Weights of a small image FSQ autoencoder.
Model: 32-pixel images, encoder arch resnext, decoder norm groupnorm, decoder activation relu, decoder widths [64, 64, 128, 256].
Data: trained on made-up road signs on poles, 245000 training examples, 0.9 epochs.
Rows from block 6 of the encoder of a small image FSQ autoencoder, named by matrix and row number. Rows with one number belong to one channel. Each number is 128 + 24 x the weight over its row's rms, rounded and kept within 0 to 255. All counts start at 0. Numbers have three digits each.
After each channel's rows are labels from the 100 images, of 14976, where the channel reaches its highest value: "top examples" is what is common among them. Only what is clearly more common there than usual is listed. The data: made-up road signs on poles. In brackets: how many of the 100, against the usual share in percent.
# convs1: grouped (4 groups) 3x3 conv (encoder.blocks.6.convs.1.weight, 288x72x3x3, each kernel summed), inputs within the group 0-71
# convs2: expand pointwise conv (encoder.blocks.6.convs.2.weight, 576x288x1x1, transposed), outputs 0-82

convs1.277:118119108132081137111097092101096152154117126105125093118150100163124138122107149097162126139147154101116149132156149126145104094105086112108113136132073115079130117128085125100079123150159141099133129139120170153105
convs2.277:159082125152144132118107131136123146157158163135122162100167115114145149106148136145124112111135131146091144136112174171162154142138145135102140129149114117135094139122137138090169142137096140144130165130131149114169067107156152130124145101178103157
top examples: black face (28 vs 8.7)

convs1.112:137162161140125093106148165136130130116118081160123109121120147131156121136116111104146111125054130126126135124092134131094151112116101123094145110127145107077120110071104117080154100169131120116110130142157105149164
convs2.112:150084130151111134118182111094095127117098163147143103147185126146101147094114113131122131130160110123100117140103170118145126160131107143105174124116167171123163140108113142109139123104146154100197111098125127105130133149143134117123132112126118120
top examples: white face (37 vs 8.3)

convs1.108:149099161142119096090161131162123115123111135168162140127112120141098110117109092119104069148125096114160138123127149135096090164192133119088140104155106137086141108103125103101131152165130139102130136129147105135122
convs2.108:131102106094117123162130120174097129156119093101082140127127112146105137129117188154138159128133119143138109141129155136104134139092099139133134151160129134113143110102144108118169123128140155112124106127118130116139148116133105118147107111127135108
top examples: white face (58 vs 8.3)

convs1.66:079145115127115137113126143179150131146111105125115127147134091121147121099130133069126126084115086126100131100118132099120123150117102108139134103149095154129119158135134133174099071143158125091169101077148120145130
convs2.66:133121150115140132078115140138138151157098151144112158107112116088124130112099130115063155144164146101168164139129100074121077124144115179114150154125144101144138159141143125191106205122142138109114127144090115116121147098101153178139104112100161119
top examples: white face (26 vs 8.3); white rim (25 vs 8.2)

convs1.126:143135138114096112092151163123150169102131123114085093122100127141138155129113098124115093131154145110161108113114115092124120146107097107106180123141143095088098082112106133104138114079093127134093160118145106117166
convs2.126:153125138089135125126165075129150164104105140132162112148165137139138110135100125142147113092160135127164162119116140093146091168152105116108113126134153145118131119130169126116178126177128163181162131123124108105164106123106099113170118129139120112
top examples: white face (26 vs 8.3)

convs1.116:095121108170087109082129141139123145132101163129146140133120109160134088128081108131133114111074135103164133117146112163106148146119114189105159134165168108103117117094119120104123116113108159118128131153109089155124
convs2.116:147126141154122162100134147126120155123097138112099107119126105122150103129130104091166151138152140108121127145126129137137143124112150131136149140086141130129162143099120141155109164121156145145164098165160136119131129136111148113109135160188167118
top examples: white face (54 vs 8.3); triangle sign (42 vs 20.1); red rim (25 vs 8.4)